From a checkpoint of a small masked spectrogram model: widths [40, 80, 160].
Rows from block 14, named by matrix and row number. Rows with one number belong to one channel. Each number is 128 + 24 x the weight over the matrix's rms, rounded and kept within 0 to 255. All counts start at 0. Numbers have three digits each.
# convs0: expand pointwise conv (model.blocks.14.convs.0.weight, 960x160x1x1), inputs 80-159
# convs2: project pointwise conv (model.blocks.14.convs.2.weight, 160x960x1x1, transposed), outputs 80-159
convs0.569:132126129137118112109137129112148157148115149099129092138118128141148138118132134119114120130118143125139134095117155130134165105112143147132131122106129109146110111123142128107102132104141154114101128131115133103122102137130150139118124116
convs2.569:105129134135157161127127146140141118088142112135098148125112133134120115127119140154111122148146099100144129130113111116120086131145132120143124105136137132104164140109090129131141106150129120150141132125143122128171131125130118114151114143
convs0.570:137122126123120136105103115147145122143100118131127148132110168149130126137126140125129109115107123150130112084121134144137110113117115167127108128120115138112117120132116123114109108109153148143139143139130144140144129156115131136103097132
convs2.570:144146135134117123097127118162111136149102113144106128123086144113098138144116108124104125114117101127151118115116122129142100144102145137112110113137099151121125133148133126137108112102139139130133169130127112123138118156134126112101105110
convs0.571:170210122137132114103148118162099136092134133164149156111176101115107152153075110116163128151144154164162161163120141143130138105110168116165167099115105130138126103118145169163133170151084139124122105115126138102101106106122142163119137141
convs2.571:103100158153134161139134092092148091155115155059093070119059133122161145115120137139091115110129097066095073127159108139117136155151118165122086170132164138129123150123161094142162122128164084110125113123119127150121145155122119069134133155
convs0.572:167127135138110151166097110171144121103103104144146114148123149107091134119144136115136135122120189127141128095138081157130116113157082146139116132130115126176135145148126092157125174137138091132127141194123119130110118130097116138132144101
convs2.572:117145126093130131101157159107161168144189112127113160121113117162113137110137102111116143111090076158127111122121191104115127103155107106081149111128138132097100178159124110113096115126124149141185140138141161117165126126134081157130098170
convs0.573:135085095157094086136156138104101138188206132099132151141143101120152124146136161095173152104109098093106190134187127092129130133155181116068136107124119119090165118161099111138142128105123128149134131117176156134131106057169099155160156087
convs2.573:117154103115167160127092132061125128117058121179126107107117145144114074127163146110101184193130149174137102119066166137125131133115097167159110185132175140133087091170118168102082074116151145081129143164081101162151182166121190057156123185
convs0.574:133152155106174163149140126096129149152151138112092141126123131143133090104085137149146147114146092142104110162089097116166111084118137167126100084109150151109111117101146109151135105134100151094105065110142138143120096157073119131111095114
convs2.574:122129131100122180112150104107108158119144133149112125148150088139069126116152139110132147117114150113153152112135108136149124143136146104115129129109101162134098132144129117148133168151169091052134110104100103117064119150104164141142136087
convs0.575:118149150144115116131134131136116138122170123155133157084132141097067114152080135119119124176165117123157126136137151127125129164118126114132085126139153101124135129119162170142129094134137130133112118113145131106158131112088093161112112089
convs2.575:163103104094129123132128137112145153124106098121112124142122130174086133087090153114094127116159163132122117122095114177121131137133103170125169150139121181115100121133118103109163134130089189120151191144127108117150183119131109128153137229
convs0.576:126138147165109112156097136123147087139130127118126113112141117155108133123133178156050097124131090096156102104138123080063105171120126148113150122148116127095153051124121141106088144107158135114096159108137139127145147136133115149162065093
convs2.576:108092129128125138103127147134156174164115104134084135122134119147132133125102102135117123131139107155125101121132096148180166147081098142125151147114151173123102084148122100145166106121095132166140113174117145124100105135142165154086166097
convs0.577:115138119151130162129182052195105116141141064126138094109178128152125200106159121100147128100147123191098137116095178108136172107095132168161097121161076119134116128148091171119100122148169135090062139149105131092088134146126131131174159130
convs2.577:152121132146152123112213081128044125151139109129159089157185180146128161077162141133117139073137157155081142153072136142126197125140124121134090046186128147119141133080109155101139108096182120059045162134120139099105144124174102140167238122
convs0.578:151118106124124127152131100086135190129128085219147114171168144165100107073150122128128113089123122140123143105105134118134153153114135128125099129123159127127153088143099122106161118129152171141155129136175097117117106145185173132082151159
convs2.578:170101089153114138144088122144141165148119114158128131147152124136084116111116075117129113106111133156117126100106113112134122164091158125120133127150114139115145080149140143118148165151137159148101137108165113099089120131129174131103177171
convs0.579:122136154139114100141138160139143146123115149112132200128150129095096135179112169130084132044138151155099091163076136126127157137151129166105135142132151100090124122163167091104170123130122112123149154177135158108168201108120154132144129151
convs2.579:076119123085127115111094158124106142137148181151122191124081160125140127115168173129115162155124149068159132160146097145103103131107142070131127206126181132137108127096136127073080176105194171183161146204081114153099135101113124167127148181
convs0.580:115115101118105103147130129086122101111099130113156145108102146153128148133108121129117108143150144105117146108140097144111150105121098089105164136136086111171144116119132127134115126125162136143090094122144133130134126104145131127146117108
convs2.580:129128167147176163122115128182155138138145141123091108133161134118123087132165114161154136130119151173137099145125165109144085151151175173130092114119159110085110148159136154117153106133110100120162144112115138144136146161109135118130135170
convs0.581:129161121134148117151148108117122110107124120132145123118145168096152114136137136099163142105158142092167154156114108130116134134135142105086129114100115139125169125143134138163143117141120093144096139117121115132142098116144122142172101112
convs2.581:126135161124125117144154130112097148118114162129096147154092122117128091117133142113140109118124127088131175137153152139136128133132126119159142092144132109132123116122104121095111155131134131137131117104092068173135149133131118162104144060
convs0.582:181158149178121157173138135093102130103131130122108105133163143088147125167152153141148123133174155105150180183117118154129131127128161128124116101141106138094122110101133144158167149148157085135141113139133133125127097128130136140161114115
convs2.582:129118091100091095107128129146148118144159105170160188137155099148126139136130114099127180109127132186118117084134159130143138128136136115115130147140123102129126162138108102126102108120117178146106156155111159165138120089125127153097141086
convs0.583:129137101163133148145148154102120136140137165192103142146144099131102102169152150090131128098141139144145119096081182156142146115140108100128124150153120168183115124055142149114118113114134103084150133129152150141129159113152171127152131193
convs2.583:106146128120078127135136144132091103130156115141116086128095102127139113135158117137122113148113140129136143157137129066150149129133113140148137108129144099135162115156109114109178106154115112153147123151088084120127107132120153135114153049
convs0.584:145125105128126131121112126149109133143114132131120127126127157150135130164115098130110125112109130151137140138138139121110139125114123147101141126119141118133121113119111153121129105132122131132156150119135112133100147169107122140104115132
convs2.584:151098114130120128123104109151122116119124143128098125148098103150114127165109102110119147128159121083141132085176133105077108127129154153167122109124135094148134130146107121111112110127124152099149183141119120111136144147124120123105139095
convs0.585:149154136099127137149112166125133127132132168126099106139134133132148092147069140144178090135134132136114103169163131148118108102156111091136121128164147119138154128078132146101143143134148155131101145081123135097154141111092124081124149080
convs2.585:138146125139172115135132154103125114126106175059131094100166157127142153092095136154162132129140112125123153159166151141087104112117134098124134172151152119127152127115137175122102141142133129163135135123097146151151151132150114116131131144
convs0.586:097118124130168111168088137105123155118133130124122134158083125112138135165121113111190133087144134100087135079140138073153105137158151147131103110145110119051113117163126125132112132153152143093071162111142164150147210106158151123129106175
convs2.586:136141144113102154093111156123133137149144177132172162119144108137151098085126089120107111089131153062151092115104075103096168143122140138115120139170134126101168140166139110148107116144163106166154152172161149100139115109103141115151156131
convs0.587:131107106138145119127124116118137115151117122100090128118148158113117138113128140131144102141140143140123151164148120124127152141116117128140146123131138141132137103131134110107108121125118132127112147097130114141126137119146096123131130120
convs2.587:124111101135134110133118096111158145146118121111116120094147129101167118132121137132172115131156103140159144138128113119140165137101128166146111112111150136117146142101108120098131124139144108114095153089131133150137145092140113163146130125
convs0.588:139118145117120124142109115095120086165093126143144185131175111166137137127137146160132123114161163148129134143136135086100100130140105146119141125137143127115146164072174104130149093114094113122105141109134111102135133114151108118128168107
convs2.588:147129102123131126137120108135145120143085111107169141128191191138162142175176128142148140085133142149120172142084125139098088129148096120098102117134150116168110128081190139159158151114149085166149187122157083081172140111159149148132145133
convs0.589:135106146145178113125116129109138153097163102125100146121113129149114130145115153122108122141119135122194112129134125142156168153129086160135113105137125131102105109142143154084089135110126120113148132165139160114116109143173157150154122165
convs2.589:100129131093150144115107169123168133124146083158076152125111128138128163123133147150125137139125092130134114075154119147127142135164098120127099099085133160166133108114130053106150145140138174137162130164099132162105127170122133160123128153
convs0.590:180136136156117075097131148101131101117110138122132091123149145130163149141108130141168139094136126116153099172153131120139123156102126122117134117155104135109090102108093146096112122107149092107124120138122178149155128119124128130116164184
convs2.590:172148142146154124125091094117122147162146163135148130132122163092109175195101154114132154102104091056108137112171111108127058143124133151075119163141127180127139091118140174137161202176126083153182162130093059121127152153097072139108140153
convs0.591:142147160112150064118108072105096159143153127102131077158127099086112125151107102105135130112100075140119132162184103127121131127093116113082120087104142138132144132121130078149147134117143136145144137167164132104148132151140132143154092131
convs2.591:129099130117082133115136138120128148145108141147101167099122146118057168132134147175114106090137100072134109134094128150161143134130123142087145108151134186168130130113136116138137135146136143118135135124156145128117147108102132122103127140
convs0.592:140123122115122101141147122162109127149139141129128117110138148152136181086179076087079136165107116113129133142099102091134165205078129193134086123110120157161134137154116086192147121108153077127184091142124099119118056129146090112092147128
convs2.592:125133113141065100123156127125131136139144124138093149144103119123163146109119116103126125123161132169122115111121103106109099141132103099096150103155121108077164124093159101083121144127137141133159112147139117128120089107128116153119099117
convs0.593:146098099143136158114111108127155121136108099149138151119082113150118144122152108135136142116147154155110129073096139132150155148115094102152150143127088101146136135102117107131130149084164168151132178164137115158124131127123163133094129143
convs2.593:099159120138146126142136088080127169109122168118119077125106112091179090125121129131132102107152101123165086145151130150084111126148111168152169094135129172162106073145124115137111140159123088120121074127146124114184123146141083121154082115
convs0.594:124122123180107144133122144152129111137153158145120134108150146116174159148086151137133166132121124131138163143120103142111147141151158127153122124152133114112156124099166142141184146138116115131113108118139110135169146111130153154144125087
convs2.594:168124135102136134141122125128106181100099095113177137132145116094099109111183143110130106129146127145146126118130136125147072135101162145115158120129105127134121129166106159150108156155177157118127145096137105141117086157093117143149130120
convs0.595:135160136103096130121115092136109143147119137148144107112141133144174137119168174104114095155135065105144111150106138167099135090130146138086106111116111130095106137128122167113110148126127151139110105112137166152104142096117079107149115140
convs2.595:148123094148128170160079137113168120145161079099144137156096125157094101082127063140136145112141146108134126115094127112163107139118110134115091169157142134096134080167070124121137138130140145177127167116165102104132135132127144100117185128
convs0.596:166120118135140144132111133130123134120097124144142139114123120149128107135113125113129154114132158115105118111138140106127139123126130126117126122122109096107135127131145132125117140117108114129116119138114140109136111139117116110131109127
convs2.596:109133158112146134109125139124152123115136131124089133113135111111139128079120125145142103125102076124123123128128135157143084120142143137125130143120133168164121129132139149095124086124124139121133171117121115129132155114104150143143150119
convs0.597:171087131093114116116133143143130103176135149142154105116107130166092148139115109113110146157105120126100129065117158099130146129127100150091127128119154109114133139157151091126117148100100155136112119144136134125127125117122116140107125176
convs2.597:174114094132150118126137166146103140128148103153146183110166132101092140162120113093130135111092127140131124142158130109125092099093144102100127120166144109113114156100113177163111121147119120161102127107084139153106106130178123158119124099
convs0.598:146180091137148115164102105136111116148152119158113157120144126138155118119105139080172104145135115101169102116090143131116123100108121128115091124113067112141160118090111150160123115110121120144103126130144147133132134152086100136153130140
convs2.598:091132141179111128115140116137111123113103138098131171114091155126158148100134078190132162154117086133097149113135120176106153149066137177177146114128113098116112133123128113139121126165143105135125110065102123131172118160125104125132132157
convs0.599:125151132139167137102088075137119133232180102100096093134101102103122110151107120145131146127137069137185160108136072107106112120094173117096138088152111111128130169139132113092154133101134081125101131127131152106170221097087117102136063130
convs2.599:110159134150158114127141120169115086101153130170112167137122155101117137115139141150158101176115150098140140130118112155112156152101135095166140116121122135133130141106115117160108136129133122142121100129137092109119109126144131132104164125
convs0.600:116128144109130129132131093139129120142116123119112122143161130147121135152140122126129127135081123140146127134122110108131132125128130131139137114147117128119130109117143116134134148148124131125142111130127121110157146122126104108105130106
convs2.600:131116139105138130119120104147139128132119129139112121120152120130140143160151115104136133115097121118145116134139089111139142141130114126139122129147139112119123122102150112165127127148116157113132156111111135123163161125155123103116150113
convs0.601:139099122133159086141114187105141114103157104093084145130168140090107105132144080163111115116142103088120123149134153073115182111135083129175124118109137136134113127082137102150130115108149136101158107156106166152114123146152123155164146123
convs2.601:128152146122109126136111081132130158157142141129155104130102122152151120129079108179113139110118120143108139082114092166152112138130088131106150128147171178188112120144114105135104137146159137177130145112142144129133101158136127161118152144
convs0.602:131169158104194134174132118119142128129138125145145155127102168104146098173120151150098150140083127147142169136216146182151146056089127159154194112136146121082102146166163187095097103123170127104126138159160170078143187138121151153125129137
convs2.602:139112143144110187126109100156129117110096152134095056117102112186100155107133129109148127111130115134123126132079144138116122142135111113145124158092128130169134125119071162182113149137033132125100127080122153169144131112171108118150120085
convs0.603:134119110140124157087109131106142145171152099143172111124163119142126116176118096178082141101122086114101107164164075121113096141138108141134146103133090157201124135133139145150147096172076156100128186118084112093169105156107107134074106135
convs2.603:120150142140113109149180105129107135079100139118145137179131099089157141136132155099132114065124126122144151166135148121106100132143145130156161125175133094087133175186114114113165131123140101096128094140117157135126117125121118132123086127
convs0.604:167176140169140123160098122162132107139109139124093130154113106146142117126152077066114103080119120129110161097134131109122128129125142123073151100124146155132114141158182119103150156089136111136112129129143156116091148097131104139147121112
convs2.604:110120142131107145117179129121111135140143133169110140126178062116115100127167107148125106111116116159146114159100132081116188138187134119129171134121146102057127127191127137128142083142084147146116168133124147107080102106161161159134153092
convs0.605:169141165144121073173108146143147126180170085085123123184118129106141126141100105103106069081127141104113117154160085085136142160139131144121160098090103161153153124118119122149137149122169165199127178118160183086134096132153098130150142115
convs2.605:078157148167099151130120127119128113121102146156133089135114117123136092125136114181100149152094119147115153143131134158147165103136138100111164150116166122072103102096126122045086096098104120116153140111126101085135115108100127163127096110
convs0.606:139096139109154140158106151105125153128158119150129105109158086106108141119121123116139157119169140110106154125124116100120115142102143091134118101122143145136142103128084125093145106132188092140117122103131127117156097143083137147159121134
convs2.606:115098124100162111139142135184170114109165130087101132125118143132121153142109140144147121088112101115116163138128098109140159161125156156131121152133126115094167095157155111153186169143117126150150112124122143146089130120091133108133153183
convs0.607:117148121170183134144119144170113119128107168112112162117120114128155127122127106106097108129144122132144110097067092104111139122185154158154140129134122155152114153162116106116166102134140120165144141137134116144113130115085150103141136136
convs2.607:120134127136183110102123135171094117118122143107105156125122137142168093087137113078105104128173123136138133120096071130103170113169137173172106120120152137140086172172149118121132111147098113190129141144085119145119129140103144081158150098
convs0.608:137118117150155099128114187141177099083128131139150147116144132140112073123097115106175105180123131114137114123090121092134130141138111112158144093109159087129101112134110117119152137153142104115138134138146151150146157115153131125090158088
convs2.608:163166137110099172156098116161151102101109123112143113129089137101105130120126139126173103170119104120125133158122125129124144117153165108142106124108139098139144140100162125142144142161124075106111125120135087118162127158124111121124129114
convs0.609:123118142136159138125130134137135130119121118124152129111117127131143117138116088116118154161136130127110137129126119104145090114113116143117120148165123134112134093129088135135110147124119126118139126133116128110115108126164129120113145132
convs2.609:146121118143111135125144137097149129133157151127111097153113111137117121116146124133133096116167155146119120129129125134154144124128106111127126124126135134145098163143118108101100068119114135089142122132125106136149144098107135148144114118
convs0.610:133137143158124133127126127105105146130115110133125156140118132131137141113130148116148126153121082114127138138118132148131077163137131125115141142121104119100152100115109161130126107133131078120129087094137121151143107138105126144152106113
convs2.610:105128146107142152152107148179132088102141117150103112164097125097091101148148110122110144143156095152114132109136146122100143142148138159134104125122152148122110121162125158106168106128125163129142147125132127141142116106131157130138150123
convs0.611:150099121131116170167140149134138129119078125145144152114146140134136166105178086145124118140150163101122138142129128133188125152101095141130159128116091149099137136148093121112120113161128130174108141137115129134128144136128138111125120151
convs2.611:138141117119111153147177111111122123139095139113134116118121133145136137092135120111138134132134141120113154155154126119186142118111129115131131141140112120092133160088156121146143148152150128150115149124095128149156117127138098116149133122
convs0.612:135124125132112135118156136143137116154126133155135145122144139140135131124147135147083109137112126122125148134092111113140133098106128125117150119141114133141124135145140132133111130159151117121132094114142123122136144154131135114125143114
convs2.612:105125140124124144139114113107138171126120129099110103124097101131110145137105133110166126106121135141135125118149125135091117151153123128136089137115148128100136127109113121141157134086142131119130162110135110141107108104132138146138103154
convs0.613:145098167117135130096110133102131130150101115115144096154135095161127123106141108102115126150138100160131112118132086152143152123124128141162170162068102159143128119155122170094155129141115166140129129105153103155111130158113106131149138119
convs2.613:157138182103143128137145161113119108140062081142111129124151104089116117086102095080111133121124114148126124126116128096116145119156157137159168166092096136113098082132152133107149089145112142144108122136151065152130110151090097101133118137
convs0.614:141136135137126127117141117162131151124106176168190126093139107092120069127086118127161111170146092120127134181118129106099136106099160151126133127097140128111128150143131138150136138099102142141094138165146119185159129103092044153140057135
convs2.614:126176128113074099128163136099144124137132159109057133128126120136146150107119155149124126124159152136129133150177119169140134122144129135145136147154142141173102154125116089097163113134183098111184101131109171168123148160171143158141107123
convs0.615:114127100116114144133155125114140144150113136104136107130124107132113106097122119116127112130122143122142104121111148100144116121166123129125139138129144096107117148149116110097133122106097119129136148103124150112129129129092103130158138126
convs2.615:108117135144099152176147143104168171141062097094116105163117133152182084068156133159137114106182128155174097103116172162105104156139142121125124162147149122143140174172119102108126098148121061185115150129109143101147113165084138117150115126
convs0.616:163107129141099126101142153134131126125117126141099120126150143153132127124141112138135137130111119127135105120150146132128123139099107133145149168116115089147136138127122105114122125122140138115133133129125125101134147141139157143113109111
convs2.616:161106102132098121128153130146116156087141113149117142134150123124131114118139112093145123148153128120141118126137138127124148150106137121159160136112109112135126120132118111132106150108123124118126098113158128114141133141159116132127134099
convs0.617:190151137108119120146139138142116142106146096120172121128098172115083097140136114140147128117121172122167102148137150097109191173126174099118133139147087089145117124150108105124150136127116132131120186144155124082142109185131129132130135105
convs2.617:147089101154130138129140095122168118142135141108098094142143110166163115131147127107130129165110126170145146098140091114145107109137118155140102154118132161113128118142150142184074120110162166098127078109113129138141113094153148154115105136
convs0.618:112135137133136125144103060121136116145127155158099113131116151114137136118088112149130098101128109160087089087118110134136079123150137119078113142162137162124141075122149112164093181111138139086091134094170127161111138147101087141126136116
convs2.618:131141131151152109150088089103122120135127153146095119133076189133148124111097115156133117092121083173098084080109107143149100129141133141105134163168168176138117067095138115203110163127121121080126108074144127161093138147119116126112147129
convs0.619:101076131106159133120163124134166172103141117112127118119101084139138151139168102131128105110097113094123144126133153169121136062152126130126120140121129142093105157098155085120115125139124172104108146126117119081127169127106125119127125143
convs2.619:109135127127128118121180121159111125113146149152099166119144109129155117107135128158115116117141120143148150135148145137170108110139116132157118110129144119122072164117164105143144122152144079126118087121110141135147104145123155170111134133
convs0.620:135160105145123077132106136089134094125145138131136096106117128141162142091128139111149145084125057098173152142100157047110135163150125069106152122150127144126142139148098170117134137130128105147163150103124177126149091106123063138171103126
convs2.620:136163165196101105189131142129132111137118061074145148149062146089185129134128215151193091110090173097104150165141141163076052082166126147148067129167125140058094197108126082167077141131163150103138101075140112139141100154109111082155157082
convs0.621:151136129130131104137095156133128137112142129128130130117155151140136106174111192132127101155114143123092127160117086161123123092156067132139121109130096132081107108113108156073138123114125090115118117149143176135181123076110135085144136117
convs2.621:093091139076150113117174151094108109105141084079138111124089162140125168059153151086115150083116161092168135101158112125173116170092103087139151156135148134189128153176099082130202111085155114187156117127108159144102128158139142150111149148
convs0.622:108154102171146110120125150140179141156119118119174094200163129103114139152154104148169196141114116124133099172129122120132161115074059090151167107138097094193147136132145131151128149101095071108084106072140151093149135191146117099127118183
convs2.622:130112060121105158131113059144140069123130167113101085109104103150153123139139171147097109142116105121089130122152110169141089159129148146092118115123161122124112073106125110102116119130148157101130160135099126109136123128133104144082080069
convs0.623:138090182130141141091082128115100147164152123168130076144130109170152122186122154127095137141131154123137100132149173106129120161161106173116149140152105161105114113129130146140133157134137107138121109094090126168168106098139153119131144188
convs2.623:108131085126131148091107153140151133147146151134139102126127161122121137132177151112133142113115081159119081170171120165114104140112167141090151105081137130129135119091136132139146088082114111096117154135134157102131141121092092122088092127
convs0.624:101073133112092129168185141171139129129140143131090143144137099118160145144149115124161130128124108134090091127177158105114150144149118129126130121118121106078134130141129114151099126127164117136147144113163179151148065125104135142107146106
convs2.624:153150101129133150076055130111121116130115089140160098119133120184067105109138163132078141121137181089142138105078132175108107119100107159131124152133125141167116103137121138110147158127104182074118103152136073130155189094118107108159139168
convs0.625:148182102144149135151151121137118117180141116178154129128129116101121103136111134124125115140127125130117153167127161129103137200140128109085137101118102179107135137124095127092145154073122128140086126108174114129144132133140111117174110163
convs2.625:143133104117085122120117108113149099143132162146166160139128152150078093135142108153194129129137107172148114174124141104133136102137123090143117165098121099095123122097136163147064097134140120138080133112143137082099128093139100109116154123
convs0.626:107100144130144103101146130140125090129146158158139108107126130149140101123108123116121113163087113123111105108131134137145154117130088104163143136068135154178123121118129111101117114115106149107140144152114191123134097154120120135134127142
convs2.626:141137082136089107127146127126132165133111117146149148146097113097110122146152127120129129116160131204155156098107139103143144132118115132090127132162143121126148150141117139150117122148133107162142142105146088141128149110140144130121120107
convs0.627:107093116179158124148123074127072142166172105046106118153103171104154152136091091137070153121090130107120102151117114122142134097119107163127124072113141146120074139155148105136117113103164148121149158150157168092151115122172146128100134149
convs2.627:088116118117104186081134144161138133090113141174123149109149114153142161112170153097169131102134063171181115114126121111147112131153109139134100232107070101132090171194133127122113137175164118093108145115148117141092119176131150142146132095
convs0.628:121163134091140104100146122120114112132105125134123143129138166141134147145135131126075136105140115168123108089149169139146126140154180161147136164155136122188132142114131116096168125108170104119062136143141112104186129147195115128131133129
convs2.628:158127145123131097093132071093130179133119146126152133165118121119134171116137166157062160112157103133140109136126142149150113143136112151144099138161135120148125124146120141141140164125157103106122178112077102122145117174106105124131120145
convs0.629:198098149165138134115141140094102111175141161138120104096158154093129138126130124171143102124184119096136163138122166119111152126108143146164098150109146165150142137162086126135125116106107112130125136164084104131147129118119160121130128156
convs2.629:107145126109115131121186119114082112089133174124097134124131090138147130122156102134170110094124150165133095153135120154171138056148121157161143159152109120145094153131159110114088130151141145133158116098085173133163145148153185097132125160
convs0.630:114141119131112122125112123095143140130106153154135145137132145120140121140129120129126119112115173140162114131103126126130122116099129156136130124143152107109117125134118112120134121132114108125130098131142140140135140120150126120141133142
convs2.630:139127161153104124132154101123129103142118130110116162105134130126139120127133146121134128113170111106112142117139133103105112146159161112124106127116112147120144143126142160089132109112129116138125131095130135109125140121116140143124122125
convs0.631:115131126145168109118143088106156112138149168150150113119118136117141117098141129128092153153119121133127131147149149081143145145113162151128144150119145108152164136132134094161130129120136134109088122170143124103145138173129117120130095128
convs2.631:127138128118167120122113099130109068106148169115119132150103107098170158126119100126122137175129135103139109156170146125147172145119166118158127140136126142170149168143118095148136125121135118146125117136131101115169162155167125125124100125
convs0.632:129126121120143130108115167115125124112154125119138153134118151130131099114122095110145150120124170121135155101143114116102133127136164121146118134123136125120131111134130130135130141140104173135143139104094134106132121149097142167137120088
convs2.632:122129137102141150117129146131111100103137150104131102093112123122115161110103134149108141167110176088154151121119153120146116127115119167105116164103121149121134161131136130160148115160095161144171107114125131106140118127139136113099158127
convs0.633:137178143066164085111118125118148070124130154088160149122137191125133064059069067203160095106123113099141116154169085117144137119145115136152140142137194116136112105155127132155123102170127132128154108130129125127148113136118086129141125135
convs2.633:121076102097168135140158114116118183163138094166095121125112151116098152187156159112067148103158114097120118074132124108133126092089094171125110082129105165179151111082158098138131144131126154154132131145106113136124155153120151119151148142
convs0.634:116139114140156105133079143135130114159130160115152092117076075153111154130124150102117172107125131105111172087070134103130158161136074116132160070132148126133112177162149137134124129128138141172120122145099127138125203096153147118167102127
convs2.634:095112143152122189114105136142114126144136120126120101145107094162132116116162134085116113085102142074112140102111127143124164110142125084143112089110164148083141165196066128165094169108097131143141134118130138101108115142139110126128124142
convs0.635:117110119129131113165150100147098119098130065127158129123132123123116147079137105157136140076147136086143149175075153147150165110131139152116130065122156141199136175102113118118160103134125116128146060132155114144146079179114113157141132120
convs2.635:118091148128162142077104133123156157122109149168139129118115120151133111165132121116151132127135116126126123100146107116103103124137124117127103161122134125125108096133123144152104112126147131102103155110094127114152157102117137118130153157
convs0.636:150130122117113136154136100143097135140144147147107130117144139115137119122124142133139137117141140149123154127114135138131123149135140123111115149150115123103122118108127123143138115139098111153133103130103137141091129121119132138134120118
convs2.636:130125113110098133130116101127098148162132142168122119124140135118168127134080146092146153104114121159139153141117161143145113149125179147147124141108134150117138142110135137092113116128129123132119135107120133130113160110130133112126163100
convs0.637:099155123148163132133107129095113150155155140077134155176099190134147093151111159141095149083128120125124127119126081150130133129156148169110131148078144131127128076145146050124149117132159155113135150140105125140145148122126155125094094143
convs2.637:127134090100138094135102160137131118138114140147132137113095137136104124123126096165120147145082130120119110090117155146126171145126114143138137148133153178145119109100112104157119098098114164127139115152113117112142143149133137170098080132
convs0.638:093109125090147149121173092132119122159150137095095085102128080125143131167140097094143119070130094142139130127126076125176125151182108124122115149133106117112140133167137114154110154132122129116130114101151127140116158120109125105154151111
convs2.638:129111125136101152098145098107127143161129131103110084109153113134134124150117101100123119089103138169141158155123110106165121151133110142129118144128103117109119129152140115160089138110121154073117124114128150136114121125092110134153114139
convs0.639:127171113146103140109150140090114111108132107142108144117133150123104134102144121129091140156114122092146145146141132121129117147154139109110109110093138097101125156140121134127120101127110087144120133110114133154122131073129116159114155149
convs2.639:090110128128134141157094125173101133126121128115146103165106138132139110140115153123160124120130128139155111147122074119102135110123102142158141165157129186112137102156109113158163136125150121143138117141135116124123137137119140119167125104
convs0.640:109112116128140115108138118090141095126109120118138115127127142123130149126119129102112114136118132151109117142141141107119130115117135130120139116112133083104129118135124131132122124109145144126112120119153135126128137125112152112135138113
convs2.640:149123133120114122123132135145116129139140154138146134110123122160092133135132127142141126116120123091148144119115131135149091124108101176128109124119123167140135149123134139116126125120126121119160158126114117118154131157137111152126125133
convs0.641:159148114121109153185081119156115170151156128114163130149119187135124138098096114154115113155183113113124134118108117119066115100095138110102114142143128173124120121085106135097120146153121136144119185156087116111189152115098100091138080113
convs2.641:110081124120098200138091135159174146115095084142097106092174110124104145122171150144120122150109128139122144128134193159133146122161107136162126135123124097159094141098109112074082117140144149111082114148129117148055173110136096171151100143
convs0.642:119080105109129116141122125128093137139146143130141112142152109161110129151149150094113121157139100105133116137132127135135087101163119128113153096166142164121156123177125152069135116113150100095157122133137124107136141170135100145112100152
convs2.642:130114136139156152140163175097083119146109184136089128113152157155151135121158131137124116107166091160116084142150110150126142099117128144167123113119107140140125141129176145124116077111120096123152090145125136132121117141124135127130140126
convs0.643:119143130146148119115100124127117098135169136104121108117107144065128086127114119154096133133139101078133133123127128102117135166147124107174146072122129140112124120127131155140136120131129136128138133098136143140132143096125128141109147169
convs2.643:099102107124137131108118173116154121160117142112126138135141103141133148094141102108141120096160146119129117139148121114177153136105124115103149146132160128081145110124150143150104151103101176148130126180129120119104112142145137155154109153
convs0.644:107117131145131131105118107085111199139132102123127174151173134137115100117098126111161102117187152108157157153104087112141115185127182112127072152145087158190167129115117099139090163099128090102115106088103132133072100131091135171134089117
convs2.644:132141106112156115151099148102116085102115171109115117083079125132148108153116163116101150143132087128124101125127164134160151120125123145126128161150144146132119144110090153140142128112098155142159146156087070150181168121169091147151160144
convs0.645:140098146095108197141084154170089106141108127090087141127116163131123113123110103137117173120125149129122123102108102117116139132119114160143123172133135141141117148122127157131120112135127112152133145117119137169141097098112119128146078147
convs2.645:110129119137136054107166134094150167100136101188142096107150106117123137139145163103141086148146121112121157152147142123136125139133144085141150036106096101143156088109122085091169189132109168054122091157143124095126169160169158095103170106
convs0.646:124145156114110129107143106120127144146125094136129092160141116118147110128138133137142108153130102161125144137148111142096119139130136141112140131134116156124099125132108084157111095145131073140127127089084130134107124148135102131128086131
convs2.646:151107152115122157146161124150142109140124118112130133153117114142092093100160128113138149098118134120143132122141099136142121122126147132128142115098104112123130106122178145085140111127104129092124145158170153121181114118112166097094145087
convs0.647:148136137170140143151139148121116166131078103123150118095134130131100115076140124159103129159127133086121112136103129157144131111137125132144141143083119131094104140146139119105119108112129119119135117102134099153143114116121170122161127157
convs2.647:174116110176154176140148129121124153125104137130139151115135148141117114121134125174109129174127105116142092101116113175173128131129117121131129167109139135118092128150105133153156102131135111137139130139103117160129124129116163099133138136
convs0.648:141127143182140115127082138090152170185123140135103153140126112118115122145126118155151159104131137086132138125102157126146113154145119115127121138129145135140134113112132158140131142158126136177121141117125112155093126182147133114105126090
convs2.648:122124099146116116129093121120151157120122108135110109121164121138127108126155103165135128121123133119134083113089168119108119138129136118127128139123133112132158134106091134125073133092170150124129130130148101138083142149118124102108096105
convs0.649:117112126148125133117125133119114128156097128126109140097134163152146097125122120122126120111136131110129122159134109121146114132126089104143124127117117110135120139121149125148142127116124120134141107118130116120137126138135134138133128123
convs2.649:111130148144120117136120111129116128113139119104124113118100115138101124146142147114118147137138103114122128118128139116109115125130153157115147136124127127119127112137104140111114111120136152109100137126143123134103128103140112110153142125